Rows from block 4 of the image encoder of a small image captioner, named by matrix and row number. Rows with one number belong to one neuron. Each number is 128 + 32 x the weight over its row's rms, rounded and kept within 0 to 255. All counts start at 0.
After each neuron's rows are labels from the 100 images, of 14976, where the neuron reaches its highest value: "strongest on" is what is common among them. Only what is clearly more common there than usual is listed. The data: made-up ball-and-stick molecule models.
# fc1: MLP up (encoder.blocks.4.mlp.fc1.weight, 1536x384), inputs 128-191
# fc2: MLP down (encoder.blocks.4.mlp.fc2.weight, 384x1536, transposed), outputs 128-191

fc1.179 [128 128  73 150 128 128 128 128 128 123 128 128 128 128 128 128 128 128 207 128 128 128 123  15 128 128 128 128 128 128 128 102 141 128 128 128 128 128 128 128 159 156 128 128 128 128 128 128 128 128 128 128 128 128 128 128 128 157 121 106 128 128 128 128]
fc2.179 [128 128 215 128 163 128 128 128 128 128 128 178 128 182 128 128 168 128 178 146 128 128 128 128 128 128  91 128 167 159 128 128 173 128 128 100 128 190 128 128 128  63 207 128 128 128 115 128 128  69 128 128 242 128 128 128 128 128  45 128 128 128 128 128]
strongest on: red ball; dark backdrop; space-filling

fc1.177 [128 128 160  59 160 128 128 102 128 128 100 128 128 128  95 128 128 128 128 128 128 172  72 128 128 114 128 128 128 186 128 128 128 230 128 216 197 128 128 159 128 128 128 128 128 128 128 128 128 128 128 128 168 128 128  91 128 160 128 128 128 128 233 128]
fc2.177 [128 128 134 128 128 112 195 128 151 128 222 128 128 156 128 128 113 128 128 223 128 109 175 128  47 129 140 132 128 128 128 147 128 128 120 128 128  76 128 128 128 169 128 128  40 128  80 128 128 128 139 168 128 128 128 128 128 128 128 128 119 128 128 128]
strongest on: space-filling; branched; purple ball

fc1.602 [128 128 128 128 128 128 128 128 128 128 128 128 128 128 128 198 128 128 128 128 197 128 128 205 128 128 128 128 128 128 128 128 128 255 207 128 128 128 128 173 128 128 128 128 128 128 128 178 128 128 128 128 128 128 220 128 207 128 128 132 128 128 128 128]
fc2.602 [128 128 128 128 128 128 128 168 128 128 128 128 128 128 128 128 128 128 128 128 128  25 128 128 128 128  75 190  21 128 128 128 128 128 128 128   0 128 128 104 128 128 128 128 128 128 128 128 142 128 128 128 128 128 128  88 128 128 128 128 128 128 128   0]
strongest on: green ball; space-filling

fc1.611 [128 158 128 128 128 103  18 185 128 128 196 128 128  70 128 128 107 195  90 122 128 128 123 128 128 128 168 128 128 128 120 128 128 128 128 128 128  94 104 128 128 146 186 154 198 128 128 128 128 131 128 128  83 128 128 214 178 128  92 139 128 128 112 164]
fc2.611 [128  99 169 128 128 128 198  99 128 128 128  78 128 128 128 128 128 128 139 128 128 128 128 128 128 128 128 147 128  80 128 128 128 128  36 128 128 128  77 128 128 149  76 124 128 128 185   9 128 167 135 128 226  71 128 128 128 185 128 161 128  43 128 103]
strongest on: space-filling; balls: three

fc1.584 [128 128 128  68 128 128 128 128 128 128 128 128 166  20 234 128 128 128 123 189 128  41 128 128 140 128  38 128 128 128 128 128 128 128 128 132 128 128 128 128  85 128 174 128 128 128 172 154 128 128 128 128 128 128 128 128  83 128 231 227 128 128 128 128]
fc2.584 [128 128 131 128 128 128 128 128 128 128 128 128  16 171 128 128 128 128 128 128 128 128 100 103 128 128 140 128 128 165 128 128 128  95 128 128 128 128 255 128 157 116 128 119 128 128 128 222 128 128  57 131 128 128 165  36 128  98 128 128 128 128 128  35]
strongest on: dark backdrop; small balls on sticks

fc1.506 [128 128  41 128  91 128 140 132 214 128 128 128  23 128 167 128 128 128 128 128 128 128 128 128 166 139 128 125  59 128 128 128 180 128  73 128 119 128 128  82 128 128 128 128 128 128 144 191 128 128 128 128 128 139 128 100 128 128 136 128 101 130 128  15]
fc2.506 [106 190 180 128 173 128 128 128 128 128 128  92 128 165 128 128 128 219 190 179 128 128 128 128 128 128 128 178 128 128 128 128 128 176 128 128  50 128 128 128 145  80 104  70  81 128 170 128 128 128 115 128 128 128  82 128 128 128 128 128 155 128 128 156]
strongest on: blue ball; small balls on sticks

fc1.278 [128 128 128 128 128 128  95 128 128 128 128 253 128 128 102 128 128 128 128 128  55 128 120  39 128 128 128 181 128 128 128 128 128 128 128 128 126 128 128 128 128 128 128 128 128 128 124 128 128 128 128 194 128 128 190 155 128 128 128 128 128 128 128 128]
fc2.278 [128 128 136 128 128  64 176 137  63 128 128 128 128 128 128 128 128 128  63 128 128 128 145 128 128 128 128 117 128 197  71 128  61 128 211  62 173 234 128 148 167 128 128 128 128 128 128 158  81 107 128 130 128 115 128 128 128 128 140 128 169  97 128 193]
strongest on: red ball; small balls on sticks

fc1.368 [128 128 128 128 128 128  83 128 128 128 128 128 128 128 128 128 128 128 130 128 128 128 128 128 128 128  82 111 128 128 128 128 128 128 208  57 219  94 128 134 128 128 128  69 128 128 128 128 128 128  84 128 101 153 128 131 128 197 213 128 128 128  56  63]
fc2.368 [128 128 128 128 128 128  18 128 128  74 128 128  67 128  39 222 141 197 128 128 128  55  91 144 128 116 128 222 185  70  73 145 128 123  41 122 101 128 128 128 143 128 133 192 128  76 144  66 128 128 128 128 128 128  85 128 128 128 128 128 128 128 191 128]
strongest on: orange ball; space-filling

fc1.129 [128 128 128  36 142 104 128 185 128 128 143 128 128 128 128 128 122 250 128 128 128 182 128 128 128 255 128 128 128 128 134 128  99 128 128 128 128 128 151 128 128  72 188 128 128 128 128 128 128 128 128 128 128 128 128 128 128 128 227 128 128 128 128 128]
fc2.129 [128 128 128 128 128 128 128 128 113 128 128 128 177 121 128 128 128 128 134 128 128 109 128 128 128 128 128  85 128 128 128 128 128 128 128   0 128 242 128 128  86 128 128 128 128 128 128 128 128 128 128 128 128 128 128 128 191 128 128 226 128 128 128 128]
strongest on: orange ball

fc1.214 [128 128 128 128 128 128 128 158 143 128 128 128 128 128 128 128 132 128  49  76 120 128  74 128 135 128 128 128  94 128 145 128 116 128  77 121 128 128 128 109 128 128 128 128 212 128 128 128 128 128  72 128 128  71 128 103 204 115 128 128 128 128 128 128]
fc2.214 [128 128 128 108 128 128 152 128 128 128  90 153 128 128 128 128 128  98 167 128  83 149 255 128 117 208 128 128 128 128 128 128 128 128 128 128 128 128 128 128 128 100 128 128 128 128 128 134 128 139 128 128 128 128  97 128 128 128 128  47 128 127 128 116]
strongest on: blue ball; space-filling

fc1.431 [128 128 128 199 128 128 128 128 128 128 250 128 128 128 128 128 128 189 128 128 128 135 128 128  87 115  23 128  77 128 155 117 128 128 128 180 128 147 128 128  87 128 128 128 128 128 128 128 128 128  58 128 128 128 128 128  73 128 216 128 203  96 197 135]
fc2.431 [ 68 100 145 171 128 128 128 128 128 128 128 128 128 128 128 104  92 128 128 128 128 128 128 128 128 135 128 128 154 128 128 155  80 144 128 128 128 128 136 136 128 128 128 128  61 128 128 129 128 128  90 133 128 195 175 128 128 128 128 170 128 128 128  78]
strongest on: green ball

fc1.574 [ 51 128 182 118 128 128 128 128 192  69 128 163 128 128 128 128 168 128 158 128 128 172 214 143 128 128 103 128 128 128 128   8 128 128 128 117 125 128 128 128 128 128 128 128 128 128 128 128 128 128 128 128 128 130 128 128 128  92 175 147 128 227 128  70]
fc2.574 [128  71 128 128 128 128 103 128 128 128 128 128 130 123 122 128 172 128 128 128 224 128 128 165 128 120 128 128 128 128 172 169 128 128  62  73 128 128 128 128 128 128 128 128 128 128 108 128 129 128 128  76 128 145 146 240 128 128 187 173 128 128 138 128]
strongest on: purple ball; dark backdrop

fc1.237 [128 128  41 128 128  23  55 128 128 128 128 128 128 128 147 223 128   0 103 128 128 181 128 128 128 128 128 128 128 128 128 128 105 128 128 128 128 111 128 128 176 128 128 128 128 128 128 128 105 128 128 128 128 128 128 128 128 128 128 128 128 128 128 128]
fc2.237 [ 43 128 128 128 128 255 128 128 128 143 128 128 128 128 128 145 128 128 128 128 127 128 125 128 128  88 128 128 128 128 128 128 221 128 170 128 128 128 128 128 128 128 128 128 128 128   2 128 128 128 128 128 128 128 128 128 128 128 162 128 128 129 128 128]
strongest on: red ball; dark backdrop; space-filling

fc1.391 [128 128 128 118 128  48  72 151 178 128 128 170 128 128 128 174  84 128 128 128 128 126 128 128 128  63 128 192 128 128 128  83 128 128 128 128 128 128 128 128  65 241 128 128 152 128 128 196 128  68 118 128 128  43 128 126 160 128 128 202 141 128 128 128]
fc2.391 [128 128 128 128 128 128 128  98 128 128 128 208 128 128  82 128 152  61 128 128  86 149 128 128  94 128 128 128 128 128 128 218 128 128  28 184 128 128 128 128 177 128 128 128  74 128 128 128 241 128  39 128 128 128 128 133 128 128 128 128 128 113  84 128]
strongest on: yellow ball

fc1.238 [255  53 128  52 128 128 128 128 128 128 128 128 128 128 128  64 128 128 128 208 164 166 128  92 128 128 128  45 128 128  94 128 128 145 128 128 128 128 128 201 132 128   3 161 128 128 128 128  39 128 167  97 128 128 128  96 128 161 128 128 235 128 103  83]
fc2.238 [128  82 128 216 128 128 128 116 128 128 128 102  74 128  27 128 165  79 223 128 128  69 128 128 128 128 128 128 102 168 191 128 128 128 128 128 128 128 128 128 128 145 128 128 178 128 128 128 128 128 128 128   0 128 128 188 128 128 128 128 124 128 128 128]
strongest on: orange ball

fc1.252 [ 98 128 128 114 128 128 128 128 128 128 213 173 128 128 128 128 119  46 113 128  57 116 128 128 121 111 131 169 123 128 128  48 223 128 128 128 118 128 128 120  97 128 128 128 128 128 128 128 128 128 128 168 128 128 128 128 128 128 150 128 229 135 128  87]
fc2.252 [128 128  85 128 128  76   0 128 128 128 128 153 128 128 128 128 128 128 106 119 197 128 128 128 196 125 128 128 128 128 212 164 128 128 128   8 128 128 128 128  86 128 128 128 128 103 104 128 151 128  34 140 110 185 148 176 128 128 212 128  81 128 128  80]
strongest on: purple ball; space-filling

fc1.416 [128 255 128 128 128 128 128 128 128 128 117 128 128 128 128 128 128 128 128 128 128 128 128 128 128 128 199 128 128 128 128 128 128 128 128 128 128 128 255 128 128 128 128   0 255 128 128 128 128 128 128 128 128 128 128 128 128 128 128   0  74 128 128 128]
fc2.416 [128 128 128 128 128 128 128   3 128 128 128 128 128 128 100 128 128 128 128 128 128   0  87 128 128 128 128 128  83 128 128 128 128 128 128 128 128 128 128 128  49 128 128 128 128 128 128 128 128 128 128 128 128 128 128 128  38 128   7 128 128 128 128 128]
strongest on: green ball

fc1.236 [128 161 128 128 128  66 128 101 103  96 128 168 128 128  97 128 128 128 128 128 128 151 128 128 172 128 128  63  65 128 128 128 128  82 174 128 169  98 128 149 128 128 128  34 128 128  82 235 174 128 144 128  74 128 225 128 128 128  62 128  59  82 103 128]
fc2.236 [128 128  95 225 128 166 128 179 128 198 128  46  60 128 128 182 255 128 128 156 200 128 128 128 128  27  82 128 104 128 128 188 128 128  57 128 128 155 128 128 110 128 128 225 203 128 128 128 190 128 128 128 128 128 128 128 128 128 205 128 128 160 158 128]
strongest on: dark backdrop; orange ball

fc1.455 [128 128 128 128  68 128 128 128 128 128 128 128 128 128  70 128 128  78 139 128 230 128 129 128 128 128 142  85  41 128 166 128 150  98 193 129 154 117 128 128 128  21  39 108 114 128 128 128 128 128 128  58 125 128 128 128 128 181 128 128 108  82 128 128]
fc2.455 [ 37 128 128 128 128 128 128 130 128 133 128 128 128 128 128 128 128 128 128 128 128 128 153 128 128 128 128 128 128 128 128  96 128 128 128 128 128 156 139  53 128 128 128 128 128 128 128 128 128 182 128 128 128 128 205 128 113 128 128 110 128 147 139 128]
strongest on: yellow ball; dark backdrop

fc1.143 [128 128 128  42 128 128 128 102 128 172 120 128  77 111 171 177 128 128 128 177 128 128 180  82 128  62 128 168 160  34 128 128 128 128 128 166 128 108 128 188 205 128 111 128 128  96 171  91  42 128 128 128 150 128 128 128 128 128 128 128 128 136  52 101]
fc2.143 [128 128 128 128 128 128 128 128 128 249 128 128 117 128 128  87 128  80 128  90 128 128 128 128  67  77 128  55  57 128 192 128 128 151   4 146 128 128 128 128 128 128 128 128 128 131  63 174 128  49 128 128  32 128 128  66 161 242 128 167  73 128 128 128]
strongest on: space-filling; dark backdrop

fc1.620 [  0 128 128 128 128 128  76 128 128 128 128 128 111 128 105 128 172 128 128 128 128 128  93 128 178  48 134 128 128 128 128 189 241 255 128  82 128 128 128 128 128 217 128 128 128 128 128 128 175 188 128 128 128 128 134 128 167 128 128 128 128 120 128 128]
fc2.620 [128  34 128  70 128 128 109 209 128 128 128 128 134 128 128 219 128 128 128 128  98 128 128 128 100 128 128 128 128 153 128 128 128 127 167 128 128 128 128 128 128 128 128 128 128 128 128 167 128  82 128 128 152 128  69 128 128 128 230 174 128  82 128 176]
strongest on: yellow ball; dark backdrop

fc1.438 [128 115 128 128 128 128 128 235 128 128 199 132 128 185 177 128 128 110 128 128 128 128 204  50 128 157 147  85 129 130 133 128 128 128 128 128 128 125 128  21 128 128 128 134 128 128 128 128 128 129 142 133 128 128 128 128 128  33 128  56 128 181 152 128]
fc2.438 [128  96 128 128 128 128 222 128 128 128 128  41 121 128 128 128 128 128  48 128 128 128 118 220 128 112 128 220 117 128 236 128 109 128 128 128 128 128  69 128  21 128 118 128  51 128  82 128 128 128 128 128 128 128 128 128 128 152 142 128 128  35 204 128]
strongest on: space-filling

fc1.749 [128 128 128 128 128  59 117 128 117 182 136 128 128 128 128 128 124 175 128 128 128  62 255 128 128  64 128 128 128 128 128 128 132 128 191  26 184 128 198  72 128 128 128 128 113 138 128 128 128 128 128  98 128  71 117 128  88 128 128 128 128 128 128 128]
fc2.749 [128 128 149 193 128 165 128 128 195 128 128 147 128 128 128  97 153 128 128 128 128 195 128 125 128 128 128 128 128 128 128 128  93 128 128 128 128 128 113 255 128 128 128 128 147 128 128 128 128 128 128 154 128 128 158 128 128 102 117 128  84 128 128 128]
strongest on: orange ball

fc1.326 [128 113 128 128 100 128 128 128 128 128 255 128 111 128  96 156 128 128  72 128 128 128 128 128 128  31 128 128 131 214 206 186 128 128 128 128 128 128 128 128 128 128 128 224 128 115 128 150 178 128  37 128 128 128 128  29 128 128 128 160 128 128 128 128]
fc2.326 [128 128 128 128 128 128 128 128 128 128 128  11 128 128 128 128  54 128  48 195 174 128 128 128 128 128 128 128 128 128 128 128 128 128 128 128 128 128 128 126 128 128 128 128 128 128  52 128 128 110 193 128 128 130 128 128 128   2 128 128 128 234 146 128]
strongest on: dark backdrop

fc1.578 [123 128 128 176 128 128 128 164  94 128 128 128 102 128 128 178 154 128 197 128 184 109 128 128 128 128 160 110 128 128 128 127 198 174 128 205 128 128 128 140 128 128 128 128 128 128 136 128 128 128  67 128 128 128 128 154 165 227 128 128 128  59 128 128]
fc2.578 [105 128 128 128 128 128 128  91 200 128 128 128 116 128 222 128 128 156 128 128 128 185  94 135  31 153 128 128 128 128 128 128 128 128 102  92 128 150  74 128  68 128 128  46 128 119  42 128 128 120 128 128 165 128 128 128 128  70 178 113 207 123 100  78]
strongest on: green ball; space-filling

fc1.366 [164 128  96 128 178 128  80 128 128 183 128 128 100 128 131 128 128 128 167 142  41 128 205 128 114 104 224 128 128 128 128 128 128 128 170 179 155 128 128 128 111  98   0 142 159 192  22 104 128 128 162 128 128 128 167 189 128 128 128  89 196 128 128 160]
fc2.366 [151  87 128 128 128 128 128 128 137 128 128 128 128 128 128 128 160 193 128 199 223 128 128 108 128 128 128 128 128 128 128 213 120 128 147 128 128 205 128 128 128  59 128 128 121 128 194 128 128 128 128 128 184 171 128  63 128 128 128 128 128 128 128 128]
strongest on: yellow ball; dark backdrop

fc1.544 [ 99 128 128  88 128 128  81 200 128 128  77 163 128 135 122 171  82  54 128 128 128 128 131 208 128  41 210 128 128 128 128 128 128 165  87 164 128 129   0 128 128 128 128  66 106 128 169 128 128 144 128 128  91 128 128 108 128 128 136 128  74 128 128  72]
fc2.544 [128  76 128 128 204 128 171 128 101  95 183 150 128 128 128 128  85 128 128 128  39 128 140  81  54 128 128 142 206 128 128 128 128 197  27 128 128 128 159  38 128 128 128 128  22 128 128 158 128 128 128 237 128  52 128 170 190 181 128 128 128 128 142 128]
strongest on: branched

fc1.5 [128 118 128 128 255 128 128 136 128 197 128 128 128 157 127 128 128 128 162 128 128 186 128 128 107 128 128 128 128 128 128 128 128 128 124 104 128 128 128 128 128 128 128 128 128 128 142 133 135 128 128 128 128 128 128 128 128 128 128  91 128  80 157 206]
fc2.5 [133 133 164 206 128 128  21 128 128 128 128 128  57 128  99 128 138 128 128 128 149 143 120 128 128 128 128 128 128 153 128 128 128 128  72 128 128 168 128 186 128 128 128 128 210 128 128 128 128 128 148 128 166 138 128 128 171 151 197 128 128  16 128 128]
strongest on: orange ball; small balls on sticks; balls: twelve

fc1.362 [128 136 128 128 128 194 128  77  71 128 128 156 128 128 113 128 128 114 128 128 128 128  70 128  84 128 128 198 128 128 128  88 128 128 128 128 128 128 128 128 128 128 128  84 128 117 128 128 228 128  53 128 128 128 128 128 128 252 128 128 128 128 128 103]
fc2.362 [128 128 128 203  41 128 128 247 128  78 128 128 147 127 128 128 220 128 128 128 128 128 128 128 128 128 128 105  33 128 128 128 128 128 128 128  39 128 127 128 128 124 128 129 128 128 128 128 128 127 255 128 128 128 128 128 128  87 135  82 171 140 128 128]
strongest on: dark backdrop

fc1.540 [128 128 188 192 170 128 128 128 128 128 128 175 128 182  61 128 162 128 128 128 128 151 128 128 128  40 164 154 128 157 128 151 128 128 128 203 128 232 202 207 128 169 147 128 128 128 128 141 128  96 128 157 128 182 128 166 128 195 128  77 128 128 128 106]
fc2.540 [128 128 128 128 128  97 186 128 100 128  25 128 128 128 128 128 128 128 128 101 128 128 128 128 128 189 128 187 128 123  66 154 128 128 191  71 128 215 128 128 167 100 159 100 128 128 128 128 128 104  87 128 128 128 128 128 128 128 185 195 138 128 154 163]
strongest on: red ball

fc1.150 [128 128 128 128 128 168 129 128 128  72 128 128 128 128 128 128 128 128 130 128 114 128 149 128 128  60 128 128 128 128 128 128  86 128 128 113 137 128 101  81 128 123  69 167 128  79 194 128 128  62 128 128 134 128 202  86 136  70  66 247 128 128 128  48]
fc2.150 [128 128 135  16 128 128 155 128 128 151 128 120 128   0 100 177 128 128 128 128 145 128   0 202 128 100 128 128 128 195 128 128 128 128  83 128 124   0 128 128 132 128 128 128 128 128   0 128 128 128 128 128 128 128 126 128 163 109 128 128 128 136 128 101]
strongest on: dark backdrop

fc1.255 [147 128 128 128 128 128 125  50 128 128 128 128 128 128 128 113 128 128 128 128 128 128 128 128 128 128 128  93 128 128 128 128 128 128 128 128 255   9  90 128 128 128 128 128 128 128 128 128 128 122 128 128 128  56 131 115 128  83 113 152 128 128  82 126]
fc2.255 [ 83 128 102 128 128 128 128 143 128 191 169 142 128 128 128 128 128  83 128 112 218 128 162 128 128 147 104  24 128 130 163 128 128 128 134 128 128 128 128 126  41  89 128 128 128 128 120  85 125 237 128 155 202 128  82  72 128 109 128 128 128 153 128 128]
strongest on: orange ball

fc1.342 [ 29 128 128 201  89 128  16 128 150 152 128 128 128 128 128 106 128 138 128 128 160  63 128 128 128 128 202 128 128 128 128 128 128 128 128 128 128 128  85 199 128 128  95 128  62 110 128 158 105 113 128 136 128 128 128 128 128 128 124 128 113 128 128 128]
fc2.342 [141 123 128 128  74 128  25 105 128 149 128 176 128  70 207 128 128 160 128 119 128 198 128 128 128 128 111 128 128 128 126 128 128 180 128 128 128 172 172 128 128 123 128 128  68 128 161 128 161 128 128 128 128 108 128 128  27 128 108 128 128 128  79 187]
strongest on: green ball

fc1.161 [128 128 248 128 128 128 128 128 128 181  42 128  31 168 128 186 127  53  64  75 128 128  76 128 106 180 128 128 128 128 128 128 172  74 128 128 128 128 128 128 198 128 143 128 128 128 128 157 128 128 110 128 128 128 128 123 128 128 128 110 110 128 128 154]
fc2.161 [128 128 146 128 128 128 128 128 128  54 128 128 203 128 128 206 128 128 137 128 128 128 128 219 128  12 128 128 184  97 128  99 128 128 128 128 128 128 128 172  31 128 128 146 128 128 128 128 128 128 128 128 128  74 128 128 128 128  18 135 128 128 128 135]
strongest on: space-filling

fc1.65 [128 128 128 128 120 128 128 127  89  65 128 194 128 128 128 128 128 183 128 128 128 128 128 128 128 128 128 128 128 103 119 128 160 104 128 128 161 128 128 128 106 128 128 140 128 128 128 106 175 128 128 128 128 128 205 128 128  66 163 128 128 157 128 128]
fc2.65 [128 201 137 128 128 141  98 128 128 184  56 165 128 128 128  75 128 125 128 128 130 128 128 128 128 128 145 128 156 153 135 128 128  81 128 128 128 183 128 128 128 128 128  57  22 128  56 180  48 128  54  70 128 107 128 128 128 169 128 128 155 128 128 128]
strongest on: dark backdrop

fc1.322 [149 128 128 128 128 128 128 128 128 113 128 128 128  77 128 128 128 128 128 128 128 128 128 128 128 128 128 163 166 128 115 128 128 128 128 128 128 128 207   0 128 128 128 128 128 128 128 128 128 128 128 128  40 128 128  43 128 128 128 128 128 128 128  52]
fc2.322 [128 128 128 109 128 146 128 128 128 128 128 147 128 128 128 128 128 128 128 128 128  62 128 128 128 146 128 159  81 128 233 128 128 128 128 128 155 186 128 128 128 139 128 128 128 128 236 128 128 128 218 128 128 128 128 128 128 128 211 128 128 128  76 128]
strongest on: small balls on sticks

fc1.753 [184 128 128 128 128 154 128 128 178  65 128 128 128 128  99 110  54 247 128 128 111 128 128  53 119 169 128 128 128  29 128  74  48 128 173 128 128 153 128 128 128 128 128 136 128 128 128 128 128 128 154 128 128 128 128  96 128 128 203 128 128 128 128 128]
fc2.753 [128 118 128 255 128 128 128 128 128 128   0 128 128 197  69 128 128 128 128 128 128 128 128 128 128 128 209 128 121 128 128 128 128 128 128 128  34 128 126 128 128 128 128 128 128 128 128 128 128 128 128 128 128 128 128 128 128 128 128 128 171 128 128 128]
strongest on: red ball; space-filling

fc1.414 [128 128 128 128 128 128 128 128 128  31 128 128 128 128 128 128 128 128 128 128 128 128 128 128 128 128 128 128 128 128 128  92 217 128 128 128 128 128 210 128 128 128 128 128 128 128 128 128  83 169 128 128 128 128 128 128 128 128 128 128 128  14 128 128]
fc2.414 [159 128 128 128 128 128 153 128  41 128 179 128 128  29 128 128 128 128 128 128  76 128 120 128 128 128 128 128 128  86 128 128 175 128 128 128 112 128 136 128 128 191 128 128  73 128 128 128 128 128 128 128 128 128 128 128 128 128 150 128 128 100 128 128]
strongest on: small balls on sticks

fc1.580 [117 168 128 128  74 156 128 128 128 128 128 128 215 128 128 128 128 128 128 128 128 217 128 128 200  94 128 128 208 128 128 128 137 128 128 208 128 128  99 128 128 141 128 128 128   6 128 128 128 128  38 128  74 136 128 128 128 128 224 128 128 205 128  91]
fc2.580 [ 56  81 240 100 207 128 128 128 100 128 128 171 128 128 128  70 168 128 119 128 128 128 128  92 128 128 187 128  37 128 128 185 128 128 128 128 128 128 128 128 128  52  86  79 128 183 128 128 128 128 173 128 128 128 128 128 128 128 128 128 128 121 214 128]
strongest on: space-filling

fc1.21 [208 128 128 128 128  59 128 128 128 119 150 133 128 104 196 128 128 128 128  56 128 128 128 128 128 128 128  73 138 128 128 128 128 128 128 128 128 128 128  66 128  53 120 207 128 197 128 128 128 128 128 128 128 128 194 128 128 124 128  34 128 155 128  49]
fc2.21 [177 128 128 128 128  97 128 128 128  64 128 128 128 115 128 128 128  99 128 155  65  64 128 128 174 128 128 146 128 128 131 128 128 128 128 120  56 122  95 128 128  93 255 134 128 128 128 128 128  95 128 128 128 179 128 141  95 176 128 216 123 128 128 128]
strongest on: branched; balls: ten

fc1.573 [102 128 182 153 128 128 182 128 128 128  55 116 128 128 128 140 128  43  92 128 128 128 175 128 128  87 128 126  51 128 128 128 128 128 170 128 202  73 128 128 128 191 128 173 128 128 128 128 134 128 128 128 124 128 128 128 127 128 204 118 128 184  62  71]
fc2.573 [128  98 128 117 154  35 124 128  74 128 169 128 128  79 128  41 128 107  50 133  94 128 128  36 128 128 128 128 128 128 128  93 128 128  84 161 156  79 124 128 128 128 128 128 128 128 128 128 128 131 255 128 128 128 128 128 128 211 151 164 128 128 128 183]
strongest on: small balls on sticks

fc1.475 [128 153 221 201 128 128 152 128 128 128 128 128 128 128 140  84 128 128 128 128 128 128 128 128 193 128 128 128 128 128 128 128 128 128 114 128 128 128 128 128 128 202 128 128 128 128 135 128 119 224 128 128 128 128 173  94 128 128 117 128 128 126 119 170]
fc2.475 [128  62 128 128 196 174 128 128 149 128 128 192 126 193 128 128 143 128 146 128 128 128 128 128 127 128 128  43 128  80 128 158 128 128 128 128 128 119 128 128 128 128 102 128 128  66 128 102 128 128 255 128 128 128 128 128 128 128  55 185 117 128 128 128]
strongest on: red ball; dark backdrop

fc1.178 [177 128 128 128 128 122 188 128 128 162 128 128 150 128 223 183 186 128 128 128 128 128 128 185 128 128 128 128 128 128 128 128 128 128 128   0 128 128 128 128  71  82 128 128 128 128 123 128 128  90 128 128 128 107 128 128 128 148 128 128 128 170 196 128]
fc2.178 [128 128 128 128 128  73 128 128 128 128 128 128 155 137  72  44 210 128 128 128 128 128 128 128 128 128  42  90  85 128 128 128 128 128 128 128 128 128 101 128 128 128 220 128 128 128 218 128 128 128 128 128 128 128 128 128 128 128 128 128 128 128 128 128]
strongest on: green ball

fc1.622 [178  23 128 128 128 128 128 142  76 128 128 215 128 146  84 128 128 128 125 128 173  79 128 128 128 128 128 135 115 128 137 128 144 112 128 128 128 128 177 128 128 128 128 128 214 128 128 128 128 128 128 128 151 128 128 128 128 103 128 128 128 128 123 128]
fc2.622 [128 128 108 128  11 128 128 128 122 128 128 128 149 128 128 150 128 128 184  82  94 128  95 128 128 142 185 128 128 240 128 128 189  85 128 128 128  74 128 128 128 128 128 128  73 162  61 128 128  49 128 128 128 128 130 128 128 128 128 128 128 128 128 226]
strongest on: space-filling

fc1.331 [128 128 128 176 187 128 128 128 228   3 128 128  95 128 128 208 128 128  64 128 128 128  93 128 128  59 128 128 128 186 128  86 128 128 128 128 128 225 128 128 128 128  24 160 128 128 128 128 128  71 128 128 128 128 128 128  63 141 179 128 196 128 158  80]
fc2.331 [128 128 128 128 128 211 128 128 195 128 128 128 128 128 128 128 128 128 128 128 128 128 128 128 128 128 128 128 128 128 128 216 128 161 128 128 128 128 128 128  36 128 128 190 128 115 128 128 128 128 128 128 128 128 255 128 128 128 128 128 128 128 128 128]
strongest on: orange ball; space-filling

fc1.422 [ 62 128 128 139 110 128 128 128  95 128 140 128 128 128  67 177 128 128 175 128 167 128 127 128 128 128 128 114 103 128 128 128 162 128 128 128 128  44 128 128 128  78  83  40 128 183 194 128  91  91 128 128 167 128 198 128 118 128 128 128  11 126 128 113]
fc2.422 [ 57 128  62 252  81 128 128 128 128 128  93 128 128  68  65 128 172 148 110 128 134 128 128 128  32  82 185 128 128 128 128 128 128 128 190 128 128 128 105  50  73 218 128 120 128 128 128 128 170 138 128 100  73 128 146 128 128  72 128 128 128 128 128 128]
strongest on: yellow ball; green ball